{"loss": "softmax", "text_encoder_causal": false, "text_encoder_layers": 10, "text_encoder_qk_norm": false, "text_encoder_drop_path": 0.05, "muon_scale": "original", "steps": 14800}
Rows from block 7 of the text encoder of a small contrastive image-text model, named by matrix and row number. Rows with one number belong to one neuron. Each number is 128 + 32 x the weight over its row's rms, rounded and kept within 0 to 255. All counts start at 0. Numbers have three digits each.
After each neuron's rows are labels from the 100 texts, of 14848, where the neuron reaches its highest value: "fires on" is the input token at the peak. Only what is clearly more common there than usual is listed. The data: scattered letters and digits in many colours.
# fc1: MLP up (text_encoder.blocks.7.mlp.fc1.weight, 512x128), inputs 0-127
# fc2: MLP down (text_encoder.blocks.7.mlp.fc2.weight, 128x512, transposed), outputs 0-127

fc1.313:130147164120089124088102129115110119165116145123138179159090106122133084139116107132114129128147172132099130110255115158136129136120146139150119123142103117107150155130122128128132118183114128116099142132133083109105138140146185128155138142050131128168087154127134107143088128133125128167123118132130130144109153117192111086159123075089107061137127142155130138000146134097127197137095
fc2.313:174091124129118120094131129045136126135131129103108184188048103182121153143131113133069127115164129130134151121255129129082126094152081193157120095139126143130140159126192134129106131092128150108194147132140100110162128119130162106154131111119143131129122124012130131128057132132125128122131126109125106127140149128130123142163121129132128111125129161104125126075115131126104174116104
fires on: "d"

fc1.454:128128129128134128146128088144128130128128096128124223107128128134128128128127108128221128112129105128128117128128128159077085143128128129124128211101129128135128128128128128118128131127128134098113128128126128146128130128125128128130096128202053127202128128129128128130128139161001128101119128128167128120128105140000065124128125127128136129131129128128128246129129127124129128128129
fc2.454:128128128128154086124184135129218122128128110127128134119128129123127128130134076127128122127132128128128128128128129128128128128128128136128130126128129128128130128128126087127130127128129126239121134128128126129255129128129130130128129128132124128125127127132128128130128127129128196122128066128128168128128123128128129128128147128129126128121102131129126128130131127000127130128124
fires on: "a"; "l"; "e"; "k"

fc1.348:128128099128128128128128128128255128128128128128128128128128128128128128128128128173065128128128128192128128128128128128128113128128128128182128128128128128071228128128128128128128128128128128128128255168128128032189128128128128128128128128128128203128128128183128128000128128128128128128089128128128128128128147128062128128128128128128128128128128029128128128128128128128128128145128
fc2.348:128128128128128128128128128128128128128128128128128128128128128128128128128128128129128128128128128128128128128128128128128128128128128128128128128128128128128128128128128128128128128128128128128128129129128128128128128128128128128128128128128128128128128128128128128128128128128128128128128128128128128128128125128128128128128128128128000128128128128128128128128128128128128128128128
fires on: "5"; "s"

fc1.462:129154130067189128131127133124109154164123138169163108181181136063129127129132110130124124124131172128121118125101110129128129115128130148122135117047181117162118115113156133126126070199125111133073174130126075165126064144128207126185133135133116127182146132100128099039122126131123128128128128128000128118127139128138127147129044132085124158129125130127131111005125183118134140116126
fc2.462:127127124131123060126131127129127128128131131129126172127255129152131128139203127128031106155129132126113151131130129094128128139254164133196113128161145120056125115126128128128129135133127111078141106075128128113208128119110132130129127125001128137130130129129131128161128111147122129199128067140128126128126130128130113119107134118119127121128124151133130128104127127135111134122146
fires on: "y"; "x"

fc1.302:128126188121136137137125128118129122113130139082136124143131255119129170137109096173099128127121121117132128070081151128140128137128127150131140124055113107149128128143178128154128126096145130130135128128133131000117122118132151079148118145116153112146133128147139150128141132129023160128139108128058125107067131130130072114125197129129101124129110143123132138133106073130143119126125
fc2.302:123142127104141127136128129128097136123128116109128130203062128125184255138130115134129129128125127127123129131129127127134128162130124152137126128106138120128118129127129134128115131145129096131129094128127126000137108131109184131072164151113126125140162121131127128148089121128095130118128123128077128129126254128129102129127122120124092139127155128126123124137129000131128130117095
fires on: "s"; "5"

fc1.387:115119129080051084129129120112122122136131141128131134168071102155123146121124123143164134118123166128131110143018106120099131228124179142104143128183150212167138115105115153124134164125111122095121102102090150148104205184168016115185137129088109123083129133100123109126155128103118127179151149163132166133154129184137187131147107088164124167126179160100129117087118142082127136151109
fc2.387:129135094105059149124128164138124097129121122116128136119130120197052127058136084140124204137145125116132078130089138096170127231128129133128131128032127143126112130132108132129132126127132239070133102128128137114127140184134117058199135127127141139182145120108132119109119134133127126172124163146078164135115134130129117123115068127152131155130189137126126118020119129122117130161054
fires on: "e"; "n"; "a"

fc1.274:128128132129128128126127183127129127126126167122129210064161132123128203126062127127128124108128162128128125128119129128122128179128128148048166128134133142128130128195201148132126128128128101128128131179088128108128062129124120133128121129085000133041127127209128128079128130130119128106128128125058128125100128128180128199128129128231128102128133129161142131126129128148128130130050
fc2.274:130000128134149127130129128128077128130127148053137187129193128129130144128127128116125143130128127128127130109204129128128128166128128129075126138160108255128079128106127120128126094046128128128128127081134151121128127132128041147130127125141129131136125124130127128129128118255128128144127146127131132133131128127127128128127130124102131128128229124213131091123121139128127131129128
fires on: " "

fc1.356:086159158131119148124134114045051087111154190174128159104109128134121163117128088103117137135128142127097106052115117186128109177127166179111136130123171136123127122121080133149097095133154153166089085108070168142145142116085018071121137090131147135231074124164086109073126119102107128137153115140127119131097171153072146129132129106137074115143123137126116094077177128107119130132074
fc2.356:111153145123127130133173193000050125124200226198153140146131114143130123110112074122152106103078152113113136116117141130198128138141135145115111140111138153146134127158107159081082054121109197120114116063137206121163101164130128072135128114125133228176113135144127112144120119128121169142126114134130115116129165095115119113121126127125095116121132148127135128107134091120131140089186
fires on: "a"; "y"; "<end>"; "n"

fc1.28:119124126124069129194140110148128140219129128130163094118133126075152160120127170126097042134137122104166140134133087133132164133128129145162100129108128181160159071124118132130128094108153079141114123069131119090128156156147137156057125129128136200147084058139146130127133165067116183122130132123118127095129128121129069100108074162141114209154078074128129138132186143013141109159143
fc2.28:122164150041143125137142117193096137141123130115146127128127127117086149128127136130128092168135159136176090130139117128099128143127141128130131127117126128129148129117141106140118141132127112125167125227128141232120131118131129125035129103124208179129130127118128085123172137118045127130129118032053255131109128123131053135106131093184128125128135123131128137130125071127131178129128
fires on: "y"; "x"; "t"

fc1.489:129130134188181069095077065125169099115120110131184129128091115141119055096165126131100103139125168118124134093122147093140124156128141162092147142045152163144123205178087224130128088115197141128108120138128056139207065143105153193139128114120120131138166137132127133129160194097171143140143094131134140070125117090121129132123098148165104140136041098127127100123124133129136130143103
fc2.489:097154136180152132120129124130123140144127056126157118127164129211120107107172122119131113127074117131129121064128143135128127156127127131127141130079055174127090101129136162122123146052127171128119128092095127145134108125107136130139129127109127090116142212127112119102220098126136176255130128142143116128128136170126120126055126096133156126255131132120138121130127127131094131152123
fires on: "l"; "k"

fc1.11:124130102157092177111125014122169150141066095108128173128116138083145165164116159129114129113131162130113130127096066145132151134128111094116094119104141125105113119090076139166158145170121104168145125112197125114134183143109067172206165115091084084030097056149106134172109187135078083118124127135105209155131165110155134128153145111158126131087129081128132144130127154118104119118105
fc2.11:252208137171077208130128000076184163114123103130130174134131124038116129120133121129131126081157137112112116108102135128149135093107134128134131153131148110128127127133080128131167157180127120124087161080147131120141127161037132141142133127130094036120125092135126154157119155143121154146124093067129134113132116124128112118134116103139120159056131111128128171142140151120123126160110
fires on: "e"

fc1.162:094118129150119139153069166139127048119165130127158132128093106046122157152123147130113121127129129121143125086094127142137131130118147134134120121077124127128238127120072108136162171148130153155140124136088131146120151124093150138131115105128121131126255092153128128124132133106117125153119134129121047129125153128132130122129111117141107072138211108211115128052121169075111153141058
fc2.162:128157113140129132105128129197090099130129127130126133130141142115167155144130155141131136095121120132149170130106120124115128092121121129127122127103125123138240115122081052133128158111128175156129116122133128148126129124095119158147130069063164106131255124161128131140137122113130134129133125135116040128109107123118140142127119121129125108127179129166141102028128133074164162126071
fires on: "p"; "u"; "0"

fc1.176:134140161114169193122142139092029048157130127113128138112126097163093148132169158131161149096232133089096140128123141118090128220128136155147129141090150110112125106138141129129192104149105128127131153102084117175121167209137123080124135123130066153126133101119143126159123059162119113114068123159130176109121099174120125130147135115129131178111126102180175205145135132083129117069094
fc2.176:128138082123129132136127124123136115119113097117143147128192161085093113123177143143182148124165127131134114121139122126121128162129129129124136158080143105087128108127140105127158134108090154117129148130107126124110210215133076015182126060131104122107108125092134132089149134126230135156130145142090230129130089125140134118123103127096124132146133128217120132174068099018126154145122
fires on: "k"; "n"; "l"; "a"

fc1.292:127121159128144110128145107161062128129153128134121085128100128128178119128000128128129128128128129128138128128128125116128175127128158128130162128127124124097129128128123186185128227128128128128130128155128130134000151147136128179128149126138128127122164128128128128124128128125128128134131128128130140000128128128128128126128128128128128102128128113128128129170130035094128127128132
fc2.292:128255167130127128128125129127000123128123127127130129126128136203000129095131144135126169128127128128128127131116128129128128128128111124134128121129142128128128130128133101119125128132128126128128194131127125130000123128160128126099119130127127130129128132127128129126119128128130128132128128143125127131128157131130128129126149128128127130073131125148126115131128134122130133135127
fires on: "a"; "d"

fc1.507:120118095139105142129085134113118123146075137177145109176104131171149142115121116125171177139109137129122131143163115145109163115128147119157080110113162109144126087134116150160174094150114146137149105127157087039098135113120121066150248181135216098122144136104113097130178133143067108131134140127092175138066125109133147159142044133112133126124129110131071095132141133162121111005082
fc2.507:186130145235090150126135146138140142124129130085131116145158188103071136182149083114115132128121148175125116103081132140142130096137122141068108124037180120127068115133176130131171139097128130127136123065109094081108126105123126109143119131147163134168152207090126146123182121129128145087136140109136096131095161154086103163151095133141150229005131128128127120086145146120146141128114
fires on: "s"; "5"

fc1.89:086197131120121133133130120156128129129154088128166125153115128114137128118114128128177199174123128128103029129128119128182128144126166130128128127126128180174128128194009128140123071233128111130068128138129218083136146192117064129058128125128065129128102132125110082128124135128111097128095129128132173115136128128128128122139135117159129118144128125128130058129051155127129071134125
fc2.89:127128186126128128128128128135127128129128190129129128129128128128128128128139128138128129128094128126128043127128128105108128129128080128127130128187128128128128128128128106129128128129128128129128127128128128128128127128036128128055128143128107140097128127129128128078127128136127128128128128128126128128128128136124079128057128230116127128255131127128128128129167129000128128120128
fires on: "n"; "t"; "<end>"; "y"

fc1.193:126154140082076124072131162110130143116120127105124120235179077124091079128178117137127083154072101129086166084159081094150169195127138149172092154096051147163131205112065137106153162117128130084132133130127049123137116126130130115131121160163088160138153177128118124165084120130140126107112120130081138103111145124158164129126160121110119133153132066129161124130063128212142170152110
fc2.193:120125161088110027100127183133244150125143117122131126202136128108131109132130162109104111189149101127119118123156130127066151128123144186152156140150129100128128146123128144136128136096128085117100065067125054144131111127087148097128135183132127168129163229117128088218140056124130118128128129128127110135125140124125118109092094117081114129163114154136146082127136135182129204080129
fires on: "d"; "w"

fc1.242:120112132140115143119124151130092092119139145124161114087117098110129160146135129156118121121151118128138174105097125126164129130128144099134116147076128122150237112141038061140132140163124203181129120122124160133106161127102133151160119098105131139124255127141127124121121113110107141092121138131115065119098137120129148130124152072133125117127166104252128140066128144096109141092084
fc2.242:128120122131128126101085145142113138126128127102129142123028151147147127138150159127162132147166121126209128128100127127129135109127124140127112129041121132172237170098163000125115155140129170136130138138162125137112174127085128174133090126123107129132255106119113129135139119118163126097131129144130043118127127129129117131131134142143117105134186120118128107114128131139156116135115
fires on: "p"; "u"

fc1.201:128100161120115129123054122153133116127129142130123074162129117130128233143128090149121078128133125129123115112128128163166115135127098160167140129001162137123097116130133138180126128110134138147124146098148123000093130133098142123132125186136140132192132141164128131125133146122058142132118129127096121124091084096132065128198126147178149126131131143121124127236136131117128123116115
fc2.201:127129231136133109112127122124118126126126126090110113116127157111163198130127094131130114118124166128115131143150124128133128114004052027129128131090138088128185126114126132127124122123128129192132113128152122118131129128126140113143175136128137125127121122134128126128129131106132131133129150126071130122128112146062119127128104128099148162126082118125128128135135000180133140073132
fires on: "5"; "s"

fc1.175:126184163178130135185128152062117120114111121125140112147115092093139016129123138173077146175086174067166125129122125103135129134128132138180179100173139108059082145146092104100112081130129131138123132149084161109094177102176150149131193085147096100050125113179153179122138197138144109146125079122134125139129162137109087130128129121124115092118061121119127082111075109092126143187129
fc2.175:111233106146158113157067116077126072127171122117124156127078130141196086116102127158120097129138128128131114109110163133124130081148131129097157143170140086128130135062126127132133160093133117103128127124121137113079102134159144148129226154122130145115153066039112101128130124142142127100128176121127126157156143094148108119193111135068187153144132151127148127233127092137141222133184
fires on: "e"

fc1.397:165123128128130123128128128128128128123128128127128073128113128141113141128128128128103216128128128128179128128128128128128223249079128164145126196090097128156128128128114159128060156128128130128128128088119128080128128128128128124128123133070105128128114128128142161128166128083000128128128117136122225128123128128124069129128114155128128062127128103128128164200012137113128128129128
fc2.397:128128129127127128121128184128129128127128130127128128128128122128129128000128128127128128127154128128127128128127128128129128128128171129128128128129128128128128128128127132128128128128197128128129128128128130128128128229128128128128129128126128126128128128128128128128130128130128179128128126128131128128128115255128128128128133137129128127127127128125128126128128127128127127128126
fires on: "s"; "5"

fc1.394:098161129128141179076126119131153129123124106142166138154050142163128102126122078081127159129124118128154098125255118132136128127128124135131160142159129127124186128116174127153131130156128162099140127132093136134129130160143066128145108130126134127148112081108093136120119128106106124154124226128108129130125129146122136081129046128121184101122126122124113134111104126094116102124069
fc2.394:126120127136157123119121138127085137135130125083134132144091255113136127128132120131159120092139168097122133150255126128142128117109181113129124146126126123129152124164163124135128113138126075094078105126131130121127129182143099144143118128078125121179130142158130127126236122127104112119123158145104144113054143141117132099128146026132119130127141135129149112065125127130237135165150
fires on: "o"

fc1.53:128103145070129151128012123128142128122163129044126079128153127128129139130120127131075128128116127128129126092129113152147105128170140129129081127106128129145107124141127139154189127174118133128131201128133088048112157144126114128119130131128143140135127129168129054136242178122112127119062164196065131126028074130182118128129130080131128092133126124126129136120107120137128031127110
fc2.53:128128128127128128057128128128193128044128129127128128129128128128129128128128128128000128128128128128128129128128128128128128128128128128128128128128128128128128128128128128128128127128128128129128128128255128127128127130128129128127128128127247255128128127128179128128128128128128128092128128128128128128128128184128128128128128129128129128128110128128128129128128128128128128077128
fires on: "5"; "s"

fc1.27:128167158130103177219149081000107141191124126082123122096111090132152159129135109124116144160129175136130122121082104142134103143128117124127127105121184110130144147120084131134111131171126124077115190133145125137172193128100066095132133141137136091134062028154087103100130142140085131125173125125128116124133160136130109131169122084195062121130172134148121111119136147099104079176108
fc2.27:163194164124103162149124078000153216159108157102096123147138122123119106137124099105185131128143125167162098094131163125155185130124128097133117124115115093132129058116063136128113122179089133100139142099145140128128124072040124086119134140093153061134111076133129135130099190112133128142128104127127127131119116139112139140169131127128126129132139170118128093118180140117130149149144
fires on: "e"

fc1.235:139094125128127139151123149127115076135141141083127104153168111064138173127118169129114120126099134129200180120131185080128140118092127125126128133019146136148255118127101125144129112140125184177120141154122127075065164118128133141099128111160109116165207128145116178149104115098094138091117128129095063128125125122129111169143125124164128070123164091167127128127127131072135109141037
fc2.235:129129119127107131125127126132118069133132133127120159131029124128227126135128128123122132128123128128085128128128255128128126128128125128123123127080133125128132129125119191112129169126121124126132136175175127137087112129045128149141137117128123130126255126131131130129130055109111128080128125131125063120128127129120127133108133132112119128126184129122128129131120184124129255128147
fires on: "p"; "0"; "u"

fc1.159:117098186092101150128117089135137117111111119114143088202133107163128238103127119155130127150130129132168109092130084127122126148107117131140151115090149135143092138163130136155141121119137155162140178118137123000118132141120152100140142153132153122200129129195121098125135134133051129110116128125018093128091132109114082113128124134111124148156117167119124128197126105101141132128115
fc2.159:127120137128108127119102125128138089139136105128128059124131183117187255128133072135108129136115129127124126127136116129128128134116055125129133129025134119123144139137128134129153137126129127153139107096178124043109106138129140128126124183131126145168133135148129141129132129129098133075129152100147145122085127131094028124093129124128127125130064126139127102242133011129128191095108
fires on: "s"; "5"

fc1.485:126201146167123137163119135037138150147060163122146115111110114098125159130129139126112095186152151131146070105089072110127101137128147126156161107153197114121130128148111126124120095135125096114110105103154183146137124077162068136136168087113133137113082099188120152083124186060104123163125147125098131155150155143210129115166131041176137118144181089154089129163138149027131128121121
fc2.485:136191124128104121138131109000135087159122143056052078116128136131139132154101128112131121187189078205137116135129133124118128061129133052131127116141115023127125130133140155088084109138128137033128136108165147151163074126131139184137132077139180178146106109163133124144128132130136127179129130127141128134143143119128150164125078134136127063147112109119152106148125100108161109118153
fires on: "e"

fc1.226:128129132128129163073128128128127129151117122173128167136128132056000128114176044102109063126128129128102129121129125128128128143128128174128128128132129128128128208121128249133127200129096137130128138130036107116177127129128128128146126129135128128128130118114125127120125128131084135124128128171067128124128128146084128148128129140164128121119097129127128121128107171134128049117128
fc2.226:128128129128127128127128125128127126128128128128128126128128120128073017139255127128128128128127128128129129130128128128129128128128128129128127127128128128128116127128128128128128128107128128124128128124129127128129128085129146128128128128108041128129174171129128128159128128128129127132128007145128255127128128128106131127128128141129128255128120130129130127129129115127126128095129
fires on: "l"; "w"; "k"

fc1.300:124142111133130159045124125124138117134139099128179123143021124125135173118102097107122163127114125127129116108255129129127128131126099132129119141143135113122109102177146129132157089135107125148152120127116136152132135146157134127115107116130147134192124098113127148113104131116129127127128156128126122106101170131125129128176087108153138109105145129115123127062110176089103089147092
fc2.300:121163154124127143122115106167123176169128127101178164181048182124129094126114119129128160063153132073136138121255129125122103116128114141117088178117127146128193141077213100126128124132133100158143124152131106130127117124115128140040118116063151077149118127120114131156130100112115129127128141091118118128104129129121135112153161137141159137121203107123128148067098124139069094146122
fires on: "o"

fc1.205:128102127128128102128162128128127128128128128161240179123130128111125207128128128128128128128147166066128132128160128148193167128106117181128127128128128020128023068120113128114128133154128128128091232143127127131130104157130128128128127165128128128113128196136110128073125171129096128128105129128135128128100096128139129128052126012125116126109113128168128128069132189128163134123074
fc2.205:128128128128128128128128128128127128128128128128194129128128128128129128128128128128128128128128129128128128128128128128128128128128058128128128128128129128128128128128128128128128128128128128128128128128128128128127128128128128128127129128130128130128128128128128128128128127128128128128128128128128129128128130128128128128128128128128128128128128255255124128128128229127128128128127
fires on: "d"

fc1.271:128129131125147133080141134099158139148125143059139154138053128172152127128131102091090160132134153107139134086255120129121128136120134113131169155117072131127160139152162150167167109141117136141139113155119129136108127149155107117138088076121128110169104133128135103128122120095127125163123161134131146125126158127151060097157099091118126043114147123129129128046131126075129114144093
fc2.271:123149109124081130096170131133110099133112083133137127101013168118139173127109094125144132120051128127105117141255158128141129147114074110123128128124114111126126128127234128129147122127127136143126026147135128170129125145109171133114123158103125143175161103117129127152135134122126148128137150160125147121128180129130139121117113111127122115130128114106127101083127133128134135134101
fires on: "o"

fc1.403:127123158180134068120141102113130127153115115117197095151151139115099049084161111125079080189101126120137122107158148117114130161116123148119162150012137149116111169209139147130125070125134215128153149138064097133196153132089141152136140112143072101129183211125094116110161137098128165138117133134101139116121139137065123136114109120152111128129107081083102105159134127174161081177117
fc2.403:098146126189141083095147126088081131162117106133140090195129132192143130066125137125110133131153124127126150118120078140137129181097133164092136129079128142127065117159143223097127128128128192113155042120115080136178130119093143165143126104117115067068141182121121131090211090123115113140124168131117106122139128134126124089110134127204148112186123083125127132241149145151097116125122
fires on: "l"; "k"; "w"

fc1.207:091226128128128159128128130128128128128128128144166128109198239128128128128128128128125128128128207128128128075128128128094128128128128128128128128128128000128150128128118255128128128128117128128128062133128128128128128128128128128153128128151003128128128128128128128128128128128128161128124128128128128107128128128037128128128128128128128115128128051128057128091128128128128118128116
fc2.207:125134129129125127146145131131132126124138138123128184122132144126124129208005128127127129134128125134141130124129123129123128130125121137255149216125127119128139149141094127136128118149128127129130096128127129073129133075135119127144127126113105133108128128206143059124000143138083127126051127112084170066130128128117088076129128120128122126112128113174139078133141128125119214128129
fires on: "e"; "n"; "k"; "t"

fc1.79:128085167108100143128062079130117125136130117133151088166118128151150245091142114147128124129137134100128128115129122128125127129081084141126133122077161139231119156141129201164180125144150133166112151127100134000084137123115162096124120148128132121176137152219126127154116141121055138128131120086074102116088106127141058108133124128137125132129131143126132129202129084133127096133109
fc2.79:125134147126138131123127121161104124120047135107164061155140184131161252126126116150114129123125114133127135125150130127140124131128124139126119148114128124125133142124235174129164124129127125134136164101166147000057103131094129120108143134140141126130128170129134112114110134147121128136130132124123095126069130132087045128130114136102126126131071095139129126173127000133128128117163
fires on: "s"; "5"

fc1.224:128128195055128128128032128128128143128128128128128128128128128128128128128128105128128128128128128128128128128133128128255128128208061128128117135128128128135128128128113127128128128128128128128128255255128128128225128183141128128128128093128134123128128128128128079128128128128128128109033123128128137128128140129128128117135128128166128128128139128128086128128128128128128128128128
fc2.224:128128128128126128128128128128128128128128128128128128128129128128128128017128128128128128128128128128128128128128128128128128128128128128128128128128128128128128255128128128128128128128128128128128128128129128129128128128128128128128128128129128127128128128128128128128128128128128128128128128128128128128128128128128128128128128128128128128128128128128128128128000128128128128128128
fires on: " "; "d"

fc1.223:085112128129110127149096175128137109113127128115139167052129108045161128128112088126153099131135137117121120139134128125171128203128097134122166040137128144109127155178144141127120138118122115127181102116082170117128126164080139172140126128083136121121130098123168092079138132164128128230241140129104127135126133081112076176094148126174116084117210109118127141131097134151048096134057
fc2.223:127022127128165132145129255130129128102052255139124143093130128129127127120002128141195139129128129130126137135120127126100148131124156122129128128169125140126110128128127140129126125128128056098122138110123130125128126134081048194130128122136137128104123128054128130127128130135084128134127153144128132133131099103130110116126131126110129127145127215187125124121115126128105130128127
fires on: " "

fc1.384:129134200137138100148129180152193121145131130131131152159182105118132112149123122158121105113130168131102160118122131124173131217128163154117120128066103104129125155092109114103128120136106083000059141129162085066126138133135152068123137126113072135153108150104161120164119150189126148110116132157130102122125127115204120120148143075093115122178114163129163133013132129116142190106129
fc2.384:138122081123088129126126128127128129164122122070100133183130090116140106122134138124128137131089147147126132125133138129132128131128135130209074128148120126127122184110095183122129109209084127128125114124128119171113127129129102126168130161098142137128091146015131107126027241158128171123115142130082120153128123128136123181140120043118094070137134133145142150108108132075167250117144
fires on: "d"

fc1.194:092090110123127147176129144193099118145106152176146139129120107127147149129129126146128116095098144131087159115130102127126102180134135132096130108106117098172135108147102147131135142142122142135138000150099196135207130192147047000133135128141089137144116097084110157127136167195131118119107129102135117128096181141073134172140160135135117103149078073140141186076130130122109128120107
fc2.194:125129117126172102157102128218112135131133124128079135132137128118172124163144128244146129069129112146121131119123114152108131170158127203060126127108130130153129115143100153110129124069128121128135013154079170139180142182113109017110131117108064128057119128070095130136126130144130166128096131118135085110114132127138166135170135099183136115126123048101136139125130128101101144139120
fires on: "y"; "w"; "n"

fc1.170:133130175049109137159128126212161132144128091140097137182147060062037108111148149136110041106152166130123099097144140136127121129122131158135208119154143104133080137136102120131073137157136169125096188133145119079097128153122150104159138131146135151147132163139123119136061170167129146138040107118100107141138128100141128128170175105091074111069129124163125134090084147115127204105132
fc2.170:172121134139026138125123106209133096173153124113113142128124124080121052107144141144137105109133129160129110129157127154136125127099095132103129079149073133130126127126105139164097126132128182100103158122137133069128093173139167106164138132116155138196130133141136147125081163128095118145127119145106152099126140127139173101108132080032142118128131111230130103202084114144131222105226
fires on: "d"

fc1.362:147124168105110169123127137111082120125128121148122117137148120087146226116111184140129114132114156110137127129118121087110136153128124125177127135128146205143161120150073126133139142127127136123140129112180207141107197076127126132091131123105098110112147138120131210137130070000105151135112162196132109084133121134159132133136139092127126168123143139199129103107039141084109116128036
fc2.362:137188113091104128134120149132130125122127128072136133074117124140101102127141154128129255111129125110134081125134062131137128255135123130226089130118128130129145128146128098098110160126127127076130135125141154126105111147039125140141126128118128128186121130124128141127130121128158142178128124139142128158128105128190216128122123126151128157082175129168114127102158135110137121144091
fires on: "n"; "l"; "a"

fc1.411:128130144146107115123123155087136149125183134135136138176213097108075107129108116140103063155140136150134147097118108112179130196132146127129108124131042121160155172132136132053134159164111161101077161125127086123114137114131201074162126162081076141119145204119142137133118123241132138123153116130139125103105120129197092126092129098115121087120093087097126152060134147178141200125121
fc2.411:112138112110102131083116128102134128182172130093171131161127094089133105163130208123051140133095129124052108133194098118123132167126131122159123118186124086127151242122136210129179135139133122085045133103119121135113090128126130124128146168039125128133145179125104123137120151178126209116127105139042130160137099142128130135124090089116130124155128093123136129133134158201128148120131
fires on: "d"

fc1.494:057140110132136136124120129123130126127109114116136129127005142136133132127126113114128131127104134125128130128255128128133128135128106129124151132159135123129144128175132128133129131147131145125133124130098134138127128154157123128126105129133131128173128093090128130120128133109128107124123128128128135155075180104128127119149044125138150019109137128132128120140110155109129124128124
fc2.494:130132180128113120000132096137117183127121154111130120143078192186127127131078116134124128117134126125132139125219127129126128096131145130109122129064116128125148129128199097138130123117131143161144128154150151128103183146112139130125096135100101154210123107008124145123153141095102109126128126128169127100130130169126135128144129129145129128154182134137152115095133120136033030109122
fires on: "o"

fc1.428:131175155183172140148112144133139123164108140112144139177148127125146118108116134138126162106146120097093138122113135083207081135128101128125155159107117112079085192078077127119110163180121110090103108155110116100106128165142183112139129127143107185154132166101155137106078110207114117148065127142139134073103161188128138095137132074068125145118126182173138123079005118143111189070108
fc2.428:133108144228113130165066152112147123149087100080119164133130069130130122089129106110129123165068135053132134128130130094193128128128124140151065124130111156181125110129135108125156125139126121178126125124116109164112134144144108128124113164082130130151133174117177125131064166131133129165137117127091116149109074127159145078125131149111086129255143133131173072095011124141180125130167
fires on: "d"

fc1.359:119161147136115130149081123150108083105164125192181167142112087157110131136122137124107136173109139126154141106086135140105127195128116116115089148118180131110231148110164131123132159121124255099125134126066129121140150060053138150139111100137130112114245146077123094128146159118127145107130131117139113122102143169120178135138075070122114147137127033105105105124105132146118137140119
fc2.359:103084080166115119049113141106144101139142088146145117152070121147105110129128138130088126133145078121182120126041097179029139122149120170121128143101110119137159084175145163135137206123129208139141126172114121125145185142095123137102180148091130127121240129184057127146151145128117127128131125135143123144141128123109144088128128123152128128093163113141126077095133204148071118121080
fires on: "p"; "u"

fc1.196:114120126128123129140099220114115098114177212105137212097185062100177103120114091124102118134094149117100132134152142095133128202128115127101116089131123179117102076167134154125124122131117090114196133121063134070105113159062126199116119122102082118112116115145183128102128133165124128187139125141057121095128177146129075158123098129126109117123162128150133162100099140165097142149044
fc2.196:127044149157114155124104202143130122052170255123135124100161080112132123114076111107181125129103100126130114126121129126130129145126143129127140100135118131126100129124146125117077127145125055131195134133077122118124116144079051249130090179117134125104123107143132129128129177127128128150130092169121141051133116128122140163129112128127134084112141136165128131131123137184128134213094
fires on: " "

fc1.463:094114137200129167121097094075072049127110162160140201094125112097085117157092157120110129087165186138115123109122136150161123096128157133119159141077206082125129102152128141164128075159129150118131126082118136147128136144022081075114128145127175153125132119172128120140149174107067140144108095120133163145106128154127126152147127123167127145132130045119054140120169141148128093070059
fc2.463:128142144157083186116115109039098165081127185169116144098133113111068048125130120113123128090155125132094145099136135137126133070192132126116128147129124024129127063132189102117129086158128129125127223118145140118131124127038043121101084139155208184125135104180113113138160118127145159111131117132073187142128128102126119136152133149103126124130139137161128129173132124130118168124136
fires on: "l"; "g"; "n"; "k"